Weights of a small contrastive audio-text model.
Model: encoder width 128, text encoder layers 8.
Training: soap at rate 0.0027, 14400 steps.
Data: trained on melodies that start on their tonic, played by one synthesised instrument, 26041 training examples, 141.6 epochs.
Rows from block 2 of the text encoder of a small contrastive audio-text model, named by matrix and row number. Rows with one number belong to one neuron. Each number is 500 + 40 x the weight over its row's rms, rounded and kept within 0 to 999. All counts start at 0. Numbers have three digits each.
After each neuron's rows are labels from the 100 texts, of 14848, where the neuron reaches its highest value: "tokens" is the input token at the peak. Only what is clearly more common there than usual is listed. The data: melodies that start on their tonic, played by one synthesised instrument. In brackets: how many of the 100.
# fc1: MLP up (text_encoder.blocks.2.mlp.fc1.weight, 512x256), inputs 0-255
# fc2: MLP down (text_encoder.blocks.2.mlp.fc2.weight, 256x512, transposed), outputs 0-255

fc1.469:534520595526517509539450452527407485530568533483446513488516564555494488604519463488430439523489491488529533532504493520542544495537566518497447463471480402484535526494541568565509513492488496479595416526484481449492528521481622516435485530515476493528537502491513547450509435560529535511459493535514517546486462450515539567497466526518476428498470587535458494505450496525470449458607546498378466469529562517515555513474484451520585513491429528522456478461492462469514460510538468498529464515529456480469533497498449480491486479369543525447475485544500507570496502497493524437475516470508572478476474494461523460517506510480521525529439551468479509490439510493455546533513455445559493488566549428478510475451510481464467557513451460534474551515506510505485515450484590
fc2.469:487489528524495554537494466469423413475475449479514479502444429480498486442444456468486465537451533553559547486488516487489454503542488464512536469492474434474542442532477464527507530490510530582538525540560512474528541541550514482503538505540478491456566524538543493457448432565486487565456514558483465459481434565509493507479489481498581526512543560507440410542476446506485442487504470536484495500466504460472505533533492432538582513528454431502522488466550484449485514544569463504453500508638500434503496528485403474487521508511547498499493626555531509480510511532521405483553546531477559488451492418455475513521520465517497467605481464533466493539524594531501498500546463488544548440530499442577468491457534496450533545512468542535509485523457439565516512507557495
tokens: "d" (100)

fc1.69:393475478524451569536474514505495445529518442547524458616554417470502478535528475529490521514499562568492464546472532503488466527555457457513432501466540481526504493534494486548467524488464468492432490490495540488494486578510458512497541481448514509479514538448547543487484419570485580457498519510427514542485545456463534506463472455462530517553496412475478555495426515531413455481496481462432559535522486403477425550527501412494495467479506504508508548462543512472501520497495511528494447430529473524555561549468531488490525465516516494510497578477493425466439477437509585514500459496497559480417493424559499434595526543567492539494527523496554493480493473540517552488493530536494507508473516521541483520477546463626514438484473509536469481541444432518553482475449468
fc2.69:466532524484525487486562544504449500515533459442433454479472515447400492456464469506527542541592535442573498551532573477559548479562482537550491562484561516477531564516481446516525482477462528532510462493479538533530484494532515497487486487513445559565492445459515491431548429417503508595439456515512531544426543494516464476527454460383538434541525517505502423542484463496528463539519525450508470514498486537481488506533580421603513531491537496539546487522437449444554493511531469436510494498485550493439510454503485449470486527463435438566459566507485523489464510411490572535532557484557529484513486468528586454500471494562431467477509492501502510533533538521517575485445519485472533490435494544521479477460497575571512457516514452500544442477487511487499519471500477
tokens: "a" (100)

fc1.14:466547506486419494504498472585477545510491525517513453496597469446579491503542485507594514563457504549527565445585491506543576496521497460482491498510513489508453420518516528508523482495528443518486495501549504522419557502561517463522438512508463475442472541480476459511525485487531504520433513408543417504518549442482568464477480562456519532463504483486481436483523511432489470486503529420511454520520521586513440443560549479442521564444513560553465444508474563548476493514523530491513445463484546500478480466527525466460457546491458508481544442526473458551512506477501506456521489545469412477503497462555549466463498423432527512425489508448454465484531476560474440470484496498573480512452452429527431444496529542534476474581525470446444555504550498434493443559544513
fc2.14:521579496468472510514539423491509500488506537462508464611495440555568478474501558466489502515514477478518550519527513446508549503472500437545561516513526487559524518463508437488474452502488434526479448516567503492518523584542497522497489470480531473554528491560474507499514546446446523512513504461483491437487596500482417535451559492493544467507475526551521499460542453509449461528515490489490540449542513565580557498539503535477507528489462525478396488479548521498535515500541498474501490449466553459489579516492462501425493455450480609509465469514504500541602493497554449545481490465475512438537547438471486585520512425481595500454556514541516478510525454483495556501517563525479525541494485517434535432538502498550602520525460578494369480466469500482516394545512492
tokens: "g5" (100)

fc1.93:453472565560411511539506515498524495451516474493545501504525466502505431494553424493410413514543564507596557592499447485492449514504405509495462515546467513515471465539463452539535555430548492487455466507472513507434448469482530538504507525468512476515567549455506537450533487482465552457502532541505456441496471549515482460519518500503520470452475491539427461492505509494502473522441472501515567435556540519584490425461520520502524550436458482491545584503469473478445481584466494517479459505495444491550496499532436548485461436439446519542525542517474512490508493439532468498548505479451464491530520488459534576516486440542400440479493458453477481426454488532406478497488479503501525498504469466418462506517566458528489553546486469533450465531593572450520564516492467
fc2.93:483498485485513459503525552427510454469467483502422504566507526528507458555550581463491504547480539513513473581458528515490531472500500451508477503481466450429516516466476490483498499531497478508538492520495495498542429422508463495460506566610499490468537511528495509439522458496575537606492511481510598487510552475490576469492471489461567491512478486507480567535490472432529565469512487459572500536511584538565484429529466483421500593465504542580454532457552462552445552484544531530491462475503454487486536485491487566511532491509417523547476472511471507536412536482572465450578505486456543530459537557514475473469505467478553599494543514527543509534516510474502519498483496428473479477622499545567508529506485535485487543474449530401459505554462469447572467456481510
tokens: "d" (80); "e6" (17)

fc1.160:490492458502482455471503560498485559505457528512502482510472429545482430556503580556567444532489450489479546495494517529565554539421504445486542451530475482499519571501543429509515537509467512491490492455485531557491501479473449533494581499465496496440462550538556535513482501518551460488560523537499546557579525539486448523545448449475593534520469509520498551533415495527504481496520522490534500452468477427558549419439453505459556487525502481571502519476443453537568535463453493444429527509520548589516517462494556485424544513477438518508446472537458531418498504540528437488543471523425389465516517472560477446520540499500434459493493393466467478475476542521506416482464493481544493497490515523540437462438534522525537462537522524517420547526537523507483530457448505
fc2.160:541509515518489521503440445547445561506499526488513526415532463439507451527483481483512446432509475481485463455548519479414503507466543500497472502491438486508491472498524536488500510445513574530501469507432480554509562412528532413534553514504502418506419477591513579468511503502482496505507535559507458527527526520497512533524540467414528587545518578483495547494428526431486533472495426493537501543577526502455480512441498503526486510507562436555487465477446502581483471508449489527545509447463408476527569499537410472516606509519483551446484479474505548526557492572516450500524530497462529550510546476493535496471495571481436513583503493540412573448509574500446564483486472491477560505477515491456590533485508500490533543551538551577500536514541482528516481523525512
tokens: "f4" (43); "f6" (35); "e2" (20)

fc1.201:461539529431495463442516440531462527469521502471524473432540503518577526508509450477495507492463488502537559475483555530443483516507557471439493458513420495477547531388434517504492481586487535489524525536487470500410447588480541465564454514554420502498542458547498514491450474540482474493444585521568467516454467482456488514444467485487511536503511447524467495518541410558495513507452518504484593490422487474540407445490493476462536497598536502514534506517489492511460437563479518527475524517520458421461583524483449466528462551528556500566480539416504481487535552443467477516409458461518489496454507506470478438466474513487493482474540526426444487512477483523582446481423493518526508542461492415543465492471540471466470540538526401539460526493492544478464504487513466
fc2.201:513562514453469461533478459586462455427461509499471449547525475472592507561420513537496518473494555567523484515483573498462545430518506495465563470419434509478561488514436504519595483505544489509469468444501501423484527564534465377516495534477451493504503496543498556495530530492518455541483526555568453556505531420492496524553548476431427500425543561543541478512502447532486604521454489541444470489469532458528480508414490470491496498551482468545497520471543485484457488486498450526492547488495477512531460510449484450541502493496487516552477580465506549531500500497538519498519441519444430460502529483504509529527505481447483552570418506542465464491523510458573495508493511473497464499451509458407492432538487532468417499486487525496438509536529509379433522553517520
tokens: "g5" (100)

fc1.472:455524473528564512542436526520539420460532505451518553630541567495529469555482489523464528478523531434500538497513520503542470538477487523505541465446505505481485410536521482464450518429520469481514422519401528559511486481507541523509485516512516488526507561513568479537428475499537512595530513460514505447424472515493480483538518459518502524553515484546597534489516533416472497501502484484451560535470423492532547478475473555511498555482515425507505518537544546464496505583489477483467469522502524569586391423470496535515596589500537515557450527468537483468465508482521469548562486528427485472433494547517517501462575428535461521499532494492490475443484514557532503483533513542476517488470392424466465479525466468500467450501508486538482553542430457531491532464473538
fc2.472:497467496485511476525496500482501587494405475497489424424478531447463536603509577506435524549489474432563600481427528464449482521533514442497491496506529486485508502555464492477506488473527512582441525533510529530469519542471491400463457507473552449480536529574441463475451441429426486498506460471531509497575407462489392567429513577406527523464508491443508497492482517432547513562421470506577527468530553536464483526495498533520471492489519516530507410478487483548522573513461527441488484486539470553502500580503514469533488471470547549490567576500496533475532514518454445478502508501517480503510495489513503503434447498455547549479482493501469513520456519459483508462572527565540541506570523423503501545484489507521533446473539504538454462493497466454567502499443475
tokens: "a" (98)

fc1.209:459511541490553538582544540533477526477524398455438512495474515496532430477539523449479482449555452466466563446503497552437504427523465466502479511472485571515459546462494472488497521418535458552530508578474448493494470520402460443492456533468498517510509513441528502526414508436533546504487496544453606526470465485552505485487507537415482491521514490459540498444512477454454455566520530565503540484480496488443509447512467459510501513514552478535496467415443518487466536506444538447532502514499563527545538499451515505542550464464524464504485411433521470485398552403466542546450495526544477521472423501492528498602521471570504419492555571535486472506515477546548500501487513504460529463464479542506496468452531478533533502394516498488490474437557434543498523502474495
fc2.209:539436478519489532530509444509550482482504459584478487468545564500495472489573550507519521523520488468477534529452446431469527523527496616501496501531514464512470453511448510569535509486564491476446482443482486471610496491570470532473528511496532549479536497510546537535498456454514494475529561653445533569507487503476447503535446506546505469531506491457469539545505504525494472571494502538470481479463533481503498473490511529530518494537498443540504486459457467522491461480459506565495411464556505473592528421515504529466491541500504456503456516536429472424467487483458496513574556465544474567447502459602524548451511514526448469547545497531520409477430461513417484466463466570415545515544466475510410504492478521488530522525493500541419460558419508505524581501528499
tokens: "a" (100)

fc1.85:495543507534462544509472508525513448521556481436536479517497463503568548571443525500502546589587549491578516543483409502577487536508539507524468480516436493505521535465443520494484503523479510511464460454516515446404502442521549550589496496360487518501492465536432571469499460489510475467554603564457503484457530472452517466468472484572561528510550468397426472477506488516458494478554571473450496529490471518474467493470456471527539524545501522595528568518457469523478469489498512531529459517534472429507469479530508502530541592531472457523491498530481491515446559518443477434538413484523499448468481564505497558486456473496531579542480485495497454517478548484449500529518448507531470476535482512435490539462517528522581530413469452546505522537490497452450508538475529
fc2.85:514521562619546469532485500496542426563516493419528532509543475521446505601453498522492416596461515526474509508502450498562452474519463497487530481545440541514525540541428505497464509516468442488439502483532539474463498523486535577476539507412523569452541492520439504491510539465437551490397461503559480482563513578492545483479460510462548551508487516462442560450431447448439522437592527541427485496545531476510542549491461560474534540536478519505470520462509506487484487547462536513512507469488493440520505515514486504569483515466494480482488538411415479531523489554543482467467528451545437545512516545520464526488527485567484515542587533430508500463512474470440458502544468457485522454471543481492513519477492502523452496490473542513478538537499520502395479443545596
tokens: "d" (100)

fc1.187:564514491446466548528488475504462552508510501520475412547590471509496484511565548505459516484543495455513415567577492527531509568562520524496468486504485545491538477507540453483527502495468547501558472502459458551485469474419527471460487472500547569591493529481524470501498413555444517445486431461499564489508545529457435541580482455518527501521502482479559460485527489491478517527525453502519556480491553537383458540494573496474407479570489527446547498424483432503500490464506600497540498503507531502517467513460518512482416422496540509487476460527486518514528447531440501510552442514425542499391578486449518589516499530469451485515468479442490453469524485518539508566421435510483502528525497493494444486496496507557461511521529506473426491480557530512510519422585481
fc2.187:482511484524461445514478489458514447477520507555469537572447480457500549555401480464499478548474464603476505535546513560481496508564513485516464509522476495452524505597440481501541517534460517569443520491457467465533613489548519508553469465559493474535466472487436549504568450544474536488518459490394507500456442491487484548519451548500503509512478526459500552455380462550490481470541488530551496443539504499475518508522515461481479521485466458482478482532510414473528507476470423423440492495497499510629584433538471462493434468533492480486595547534462494618461448491462467451478551510491506527438521507596509475500539485469459477557480526468485513568531519558497524503461562477479456517472519511464482510503539446446474473466493444494484500530554534438489515506561502
tokens: "2" (33); "<end>" (30)

fc1.193:501542480569528474533522532478477499551491487445518522450485458471428529546424443446481442512467505501540585508461392466532522474460483515516456468472525433514504459526557524499484513537520574499488572446447467558535475516483546486417407420554467559494490431523506524544503495490461569463394495436479518514520503446479481411486546547515522598423490626483503534464524519488510487531520506531495529530496535546514494546582511517493562535493522470548483476544492493549605486494534491527498499563429503518500526570464480478514509515510503513542471480431462493504487524502484515447442470468545513498500472463472579549424481463512550494492500467498411522494472447513423572544497530423505456476419477476527565470468514488514518479482550459545496505534543491575469497539528502
fc2.193:531493513482519525427491540540460419504478504442563524530526440487547598537476513403431438550517462443534501497438516493558551526519500520488480556580432508528502538539530534496570454535500486580444547568503502430475526473514532519478486489487477484431494538486518505479496462503525510471497512456514433518543522515454565452532532477494457501500485526533565512507436538529558501482433479495522445506525526532548498485431475526556507472506562499540529540443574556459551593539536543533571454474452459456518546545534491628479465475416527542450551505528467474518532525572560444479526506495568482482497553497499503488479488503449475495492475437579473487513503620542515500433481558440478485519549533538515504437545540470451498555494505483566487499502488526487491503548572534
tokens: "d" (86); "f" (9)

fc1.233:532486539529501472491473530547494442549535543528443474457461452532500517574508471465553403514612464467462471482541488456524478518508505484525448505536530449523535438467488564545498453461538474508548558557461410495494470467480536492484459498528495498537419474534570509510455410521439528500482552573506501595524558496465413417473510499509479502562505499426512422495527514461502475536541502510490536429494471482521518511538523515532531513557494511520398507497525536532549540434535481536528460565493485444507554462531450488497505483441495570424494524425475453456448525444545513461422461440517467482475478526472635443523527468478512539440477503505435550483453528551524500475466510472535481473490576479533491521519509549451539520449502518543450529556534483530419497474479495
fc2.233:434502451447431474538522506525454482531488481511535483464453504489531506456491519478526504446489488520484549541528471493509545444524521480473476525532463509578508502550561537459480511489535461517473527548502524491421432501472512490462528521492627489499428509522499569509443469491530478527527502418499503561528528538499531545569493511544531485501449469548491535507453461563479545539503555518436445419540586552487553479530506525473499580530425558459468483490489475444487483491550441529502532497564587508566495523458518482515543585459537472507448544590489471511595538584483497525485422523529475460522473507486467532558482477586446506518522400548499538557434550482515507513432464535492495471489471458451447541527471438543475503498472533532458526509457484450531470408573417
tokens: "f4" (85); "d" (12)

fc1.178:545554560403583499492489485486490458502531531500422532555449524485524515518463468535446439533507497591477514483495558438517532504545543557477498502519449511506494523413545442532437444483502455488473507456563444474467473501491512477537498496513519620640533483487525453486514421497486502568513538524433506505475458508439534558521484542494480488479496536509540506538518487439555480522511551485458499494452552531498495491502500523444568493475496505468468494571468542430456552488491469472582433465470500456552553524480517512538499430489519484559510513480541571506540484535517507462458490400474519486572487541440499530505444505430509466466464497447560409425479503508511491526443424450479548565502461539488495523475584514473565464449530494528454539459540462494450483566468458
fc2.178:477567555460515497481470449511484423451482518532460562490534541538444534573422490515476482490525512465476441478491581504491438480450506574472502470549423501489506525548474471517475466531487479460487467538494488451510549472500485474495473529499484537487431515501500492532505501471516510512425531382466525536465535548522509560495465552456514511487488477540384545491466465580445550576578495542462486432461515482509475468578488566438507538537501533445512490459558528555467494558531558522528507496469476490512556540560490531457444484602463472441533529521458498513508525529502503531425537506545518527504504489468458562438488531425452427474455563549517472455461544539493479526530454557428534437460473452451487486569482514508481512515503490508541588461567472487502434440417437
tokens: "d" (87)

fc1.490:507523530466510509486470497546468458509502540499550495487538445499568510487454434478482544560481496492518546578505465477507545547595603458523486464513455495481544521420482574489480525515504510412470534450481434536415513466480501423489487464424425476494498482522458500518495549539556524557414513484584512482500518457487450463509508516474530529519509453473498491470421455493515542499482398493532471542481566495415445480494542506514529501531530521496559439514495578494445548510478587452483508420509548463462509376444537558514506491504558522477556527448463570514501507460429502517443469535440481494459537470497493490533499510459506450436489469547535519524529585514532440487566530532490518526460494420542504438428428587553480499504498479515467472556482496483459503505489525
fc2.490:526482511468504490500548376567429533489541488482502495527581497512526483504489503526527531457480549491477483474535518532485504510490555443539432553532440402458485474485490495430526557429529504526450515544543456457445559504469482457540468524503533558474476556504508509460488501537544491468382508539502610507446494445557513483505456526457513523526455448447512509477502506480465513517495460457531506528470426496508453566447465474471431453599482536488541402535550517536494528510508491548395552504534452414531493528531496487498516500518501535488532515521572513480523510461525521565553505542477512623482423487462554490515499473496485466512584550590466513473468477533566471528546485567533462536508504483578505489569563538540486510524496442522529497486453453444466527474505557
tokens: "g5" (100)

fc1.456:506488509483549502478473450455494508543529482488544559515508533441458524451515537511606484492507447497466511526514506481545527506464459481525511535382462450472513514479500571467404494426473456497514503476495511555468504481435489436536474573508455540486516463491528551449515497487498468519576519484534479496541508458507425451533476510559505498493564524494469437521494549476445480559484550451548625468511406465508514499548497410470445536571547503521447483509546554530525561528503445413512464437479464523463532416486468556459478438571513489498495461496451541486503488522544537488491508513474548548470485521491479498515505490510437475526450517495401525552396514505438397454495445507548503460482544506492473526461443511437475448447487528537422507566481504520489585448531513
fc2.456:533592491486512589501543498492460480499513505576548486555426470495561532486507555527553526482518560524425545614470500501490503467445459443555484574475451463490521572504482511543414437497484534445490477519493507550558509488507461553545467513572431450467512484487560499490498424522499516507514488524534469506562538464490507509506454473558532447513506448470472458551469488498470530521484532506440534533425446513473533465420449547399491481492534510572464474546501507549502520489541527476512549548408438529590490505510484521500499500556498507465466515495497469480484505457512579513497471531483480549455524418542465508502496508438433462415462471483419465474560478464534451449444493477514493582510489493528597565482544548495482556516427506544564493524502465541463507546470446
tokens: "f4" (64); "f6" (36)

fc1.383:514525460557417441578506474561546444497561438500546477514498543513491508513529553444505415496495475554454452527410503434440565503438531482453443442485499454496462529524472462499572523436531579468458492483468479555430466524460455489485468569426459509437475455471504436432510454539488495516462560491433457494404547563532514572477491495521500496490475435476580513473514494448482564515485522521489420454525468475536510541550433467485447450564532495445492494521532518538548486508455530466514473538506514432513518485506503544497511420483551473539519486530473505518484590558491586461449485497567473505507488527444525424456428482483496551494447526469477539429463465578501553524554479526534480500453512516566497486533501582519489463511485524492528460473482477479550465527530500
fc2.383:513563521504471481468484473514497455435532499487509474561485550558433468425489502491532487433483538581456451492407555418555481513434510489568472472523484536456493499475492446451489503442487538507440512543537493530449423427511457507507505571476589568495496481513527510496483524585465512478444483482467446532511527565501454549542520461544505488492529494479540484564550580568467486455509489507431515529503456557498439451498531578463496508436475634465507452482484510486444477503486492455564529459477508468522499464487525551517465475607443522513424563514520569484505493506579485546548514553471533459522504492523492547483473520448466535448480477520583521551466465493554499484516540496541494476480484456546483457489515488498502562478444475523582569468562483549577562553478479
tokens: "2" (82); "d2" (9)

fc1.466:518515540523512517538523443478470445479469474408493484483477518463493464513556460482399515518509473507428400431497418488494459514558512480472508456460512457498508431480546491470468484543432471479456512460556548446502533474465545493483501535476478368532507543489547464490516512502517489550503538536475580491531564557469477489503496491494510513510530482562570464471486442430510518517492607502517524483612546548492470551470510546570514506541509500517490481476543486558522542506504426511473433548553478541514436558500483545593527564511485532536453497485542479494517553465470462571489470476571516490555503545499496504474462463465486527475488520486460525550474503425416521546514459439514405537536555460536495490500523453466469559552514481508527511392433550410449526539495491
fc2.466:437598427503542506529463464464516517490550478542429505483489466490431490438490466459488440481507454430560473432478506413517451452483481461520475524514501501509477462516488442454499492448543457483566471516462544502544439548493593521464516490524486511446555469469436504525447471476536538544566524490496470496519576551479485431460493540465519467489539537508432490513448514480471504500526507402558510472548460472464477431505505488435521482500540499622550565587531439493467530531514515535512524568445498474563468488511539530505532496525472517527488479560439520487518487503553489468494421491450518463549535444553479508461572438537588468510484468462499550452467559422525451532472498481483581493500462519510496530508505535527477512521507540502522490545410515486592609552505556
tokens: "d" (59); "<end>" (12)

fc1.195:541454542532558497468413538484500484401450518548543453536559540527575434512511463461489504497543536516456535492497478526560497436480520438434511509471471437430436486406453482494520519565484537489542450471505428501521495526464491600434436480554567593507540502500532524502504459507509507488486553510511489552482463457476568547493540464472552470453504519486548552500444470516534520531464419442457529534484522500486537473559499510470516451506488545496539493424515584571455522520592459567513462460424433554524490451522490522451422461543488524443460506505493479434479515533510491507426486497464491456496489508519479428524517479506435535475502448450549534478451439473518538472515516460540484476494530517510504492440472471620530525490441517482522482536512490520456430521429550
fc2.195:513612550470515490563474537470480535501531444553485585456459498446511475564487556456403456456486519539505498489448498442512516505532494480508606533568569540612449474464479418555502500461548526508500464463501510564510491465495565517550526452465553440533492499493583504535510561541477419529520488509443521507500540473488564507534457501470539448468545478421543490444537517522533480467454465519562560522430483544496474571542484463434491514492497530464485487485610432474490458490424490554518489551447519549470526422550514497498436539520433485490453446504583531500506522550470504485535568490568495505538507458513419457525559493466487471506500497526487527490555417497517488508514473470499511539479529493477548482490511495489482505501484448501451463446424540489538445510427515
tokens: "2" (68); "f4" (23)

fc1.184:484496554513504438475445464516447427476476495543540451533460424463527480421568503432550507555456515536552458521516540524483556478548539537583525511452478472479525537436457465509569455471554427474540474530481469538470512524530505520487508530480451499475576551528433442478454533470483464493396470472466485470488489437460438521468493512516488493520446460509553471523468487523543562481495524490468531446503498460476513500569520483539518502526538517562538504530539484605497475590436462541394500527539466519462531440465494491550473534507522453511467545440474503549529547460423466462433463486447503483518501500433529451494444508389506487455526505430478496544528502500572409485548510541476524475451511449454480495571425553528457480499437454501503471493507566472451467540453487
fc2.184:448559545449495545523543503573552514432481568484461434452529478522548478484490460449521482512406501529568443535520494478505523549455556456568584519497502508483500423399438456515530469479551451462527534534482426501487483446589529539548497556513459475446537569457421542459495555490527474516463531459478458443462461443523482566540505547489449509513433443514534568527483494468567488468484488491465517479513584556480509478516501409484476474500508557524522479508483511502482522489423560566405573485476498532458450523481459507513507541543488493535461531468551482535547502439519535465478498535532522495582494506462525545502533501460541533475562471501438503536578554472517483489502535559532575478458501482498552499512442528539520475542478504439465464517586548564505537521551496
tokens: "g5" (100)

fc1.257:518468503524484451489547512543548510540527469490453533560478514474485552490567477456446490528578423452531416502521421507600496471502526515469526469543473517480511495431436510460488563492511464528559475450444515508480530519445522522496507582496446488552412463484597535497513450435552489509505475504544501516481468485581501544450485533486495497527500476506554525500525483449528545538502572432537506451466466491491514513455535425462513477471509557430541481488456526504504463481452500474521463493620609473516472553506435521604560497459439597500463498424450483472423518479484515461539541449483450505487522421462474536598518439479501438507565465483512421562464531507461507492527511478520480461527499464465494512462506469486454507480506478464556561485514503442562563512510502
fc2.257:509541427513504449479535571464398548416514437485540473500419528550458532496519521456490570453583511507472463489503463456533470524538497436485523499569488486436508425500492490511514426490536500489446534578473443538474532544430505474520481523465426489545590519531542539438463543476524458490460472532536514407467474518525512475487547508549420492526440477453416517542441459530490484507485484435496476426474472464447522447537523516557544543442457447430463521479544473523493529536508529557530508549514521532546538520429457444420538507512501410447565510532450500524521506472498516478462461467522504479474534433499449475483539492434479552483470448509463533482447465484485497492458504563464507514480542578488479500496413478464473458522523571457447478468565482517465457555472524
tokens: "a" (100)

fc1.107:489415478488454447504467468533469508528506466579510503498494510448546480464611446451533427519506454441452571493513542465503532461417484543502423520523507523542536609492463447452529524464522525483572581489498554560424448534537461503493481559476466523579454534548580532427455477522497550468470470499537523458439513575560437533537425557602470464475512444522479467521550504507526498541472542470493502459507453425524519527515458473472482512499488525483441440442534564549471545541408486503460528526478457480405485467538545519443468434448503537493500468484431529451424520546467521473485515494463447524527503526535511455537536500526503416472524557488487497516491491486483493494504523508458516517563502525532536497501526498435463501510463548528497465508433500550457495540452546
fc2.107:463466538501563478489432528495387494446484466483519469507521581505523516457480451531516519503479516460499506477499535504527492506516451511497469602521427463482532521535540458484470474480513494519557520443541499527465511468473477505503540491474509387592478446431515455548463535524443562558455520552583528471504517516500437555506462507494487452478527571466572574450525473486523514483506521525488517506570534555525485454470493423490477445498491480533462463473543507520517535561503538508413470418529406463516526540394496444540543553485518510521482515576475490502521546476536509518508521549540519523468488552480518475443484582492429476497468494500479454507489511456519523492585486466425465379486530576540516560537422510531452502457503547483573497484540466518581465409513500
tokens: "a" (89); "f" (11)

fc1.409:523530465507566431497575553526528485512541519458550524576475520447486464498498531492570498532517469508513521513535507477530474479484478429469551498505431413449481425448536509478399433507464484528513556530469468531563497476454570430510467520508471513466548472548514480468432519488422537494496530472524521570486598464578437506559458525600520537540549587447497555497476507460504545509480528476552495495495485486448493505505519517524514503520505470513474440532491584462528534546502464448514505463479418546558501462488499498469495534574571492440468511444443516496387421521515483506475525480486516504475464495485562503495570488477478544490492483534463560511454526524526444517447505513593432501482473578521499528477516484453442489429533443531457547501473514465482589425457555
fc2.409:532471444504473476437594520521549506537475464496462559518462527528468463518514601491435511479554446498480514470501523522507550523447388457514466504532437531462500463474583489519463520438562504501501493423490499525524561470512503540489434537527486438531500460558554520501460476441460484444541522452517535583549495498500532580459448454423490437495547546495428510564445564453527460543501542520490517495489477501564550550537517441466470523533407475570488441527513544543532561512513504434519525549502559544536553418450554505466474508484541532483402465546579502454438564504538532513476493504473543528507502465534475493516552474425504452484577510487512531474472520519548495499503558488545499514528535561477596564478546477509480548523549489525455457524513516515548545505492496
tokens: "f4" (100)

fc1.417:549544484538510483458455514469500412469501519434461485465511461505494495511525503455553560540501499508497547559478535508511441497464431420541551449452477450447524505424553548469534462506516483508563504479551495469450514476482514452474484475423518532518541448534493510447532445406514467456561538507547424556399524509475442566481419558463551496543551519482491523492556524506465441545464546529539540440423479516476537541485494545522509452622517510521508482543507510515553445469491547449517527517550467493497480466428502611480544522509542497540466480523498523495413472489486475539380444500477551457482541478473537446538547574499492503480567455517460519540439483447454448520462516458497484506487526547457541529478505479511516476460509538539533510514537509492563496392499549
fc2.417:467526465510491545470527541454544484500541521459522463525472496499473441491456504470503558506484452513528553502562469508528531506474454552540503446486459482527557536410566521467507578491562521585544554530513414492528529441480473541487515496515504549504464497486519491512553491488476529514436456492494460497482456550551514445481474516455560506505515543443543533479547525530524423543480556430486576432511549533485536500506532534481434462556472505460459501518563507537530450462503519457516480568469500513439492390469437522454480528525564480545476477547468534471467471532447459495422436486545554475490446461481558570537519539459575570494550509550497498554472482481434422522465565540472521509551519585503598515512461519524458448486558579503494462577546511515477557427532569
tokens: "f4" (93)

fc1.324:504455496499501490511503508540523481469491471519479485539477494488540431569528480503536532574497502428508530498468478497531465519500530487518518564498616508449475491473478501560513509476513429447419491510470504556426580559425449483529456545484535503489510520522516461554453406601476479481529579621484451487438519501429469444519574549551494491569476553521562560513562540505483531478489465573509462515491435472495528534423513509536525501554515522510514478486499482430565586500495499455460556494482498575522458419530496505549546539541500475468553442509539483499457471500483486581479460453537555571538473427482497518486506574496470473508535511426526468514480558522490465544548526506549491499505586440508477502568504567536529472574517493446429484507511518483440468499451525
fc2.324:522498426497462479448517498468490501482494494531531485482488514531493566519521490505527552538456487579576521496522560555479448490532506527500570557523489474487510524509483450519483464464557485549447533543566522504509557436488526349544500456523492478501457530552464522464538490515425482489518495505521605499508499545505542591508555532438521545494505520496487425474422578529508505515480473565521414552571499538590492421508498528529431537560557504444481518467495554487483511495516501450485505479468569489585449497531454492488477478493493453431483547479463549523540504513517490434437465487457540506542455499564481549568529514465551496525472504503442507540482448543539442476479520508542543523466424465544405457483464511423453487494587518546489549401455506497479459461531464
tokens: "a" (100)

fc1.58:530504510439480423528445455516470528447493522386493499485472482523484479527441493481497535473530503504510562547431477456568512480514529480421425530519501503511534449512503483505466524516460475552519436498480471537456522434498517458486509574515525544530505473458505527452485491501507540556542436514502446530488509446526610530536529471527529569530459442491458576460530501603527525459515565559478578468444456483488510515495504565483514593467454535459554478461504476434489434444471442525520454469525422405519527451509470479500488483470497482542537519462442490479445467524534467486494528564555522573551566502503488446475512563503551501518526500519501442489478546417504402434445555498574523539542521536474432511421539525514459564416500518546509495512463455509503526508534456
fc2.58:495539536478446470487540517435532497503476502473527425490500534507517488548488431444446474487477519521541480499534497506486536497498504582547498505445511467517565474479433539594548515523563477477481497456512507500521470560484523493505540521416500569491461495438501544512474446411487486559499462524459529492487469413478517534533588537484465567487500404458525408452555458496493525464509446430500481473571511564513510500448520499535461436576467528557457474454512528557519492518521500465523472432425444461484486543564459485500582527511552519454527564580517414490457520569442525537515536543458498493563452485446516554442487468476549506453471499525488495447512597499505449467447487603510463446500487518475459456414529515539499465458540456530462455459436497501499538464520470
tokens: "d4" (97)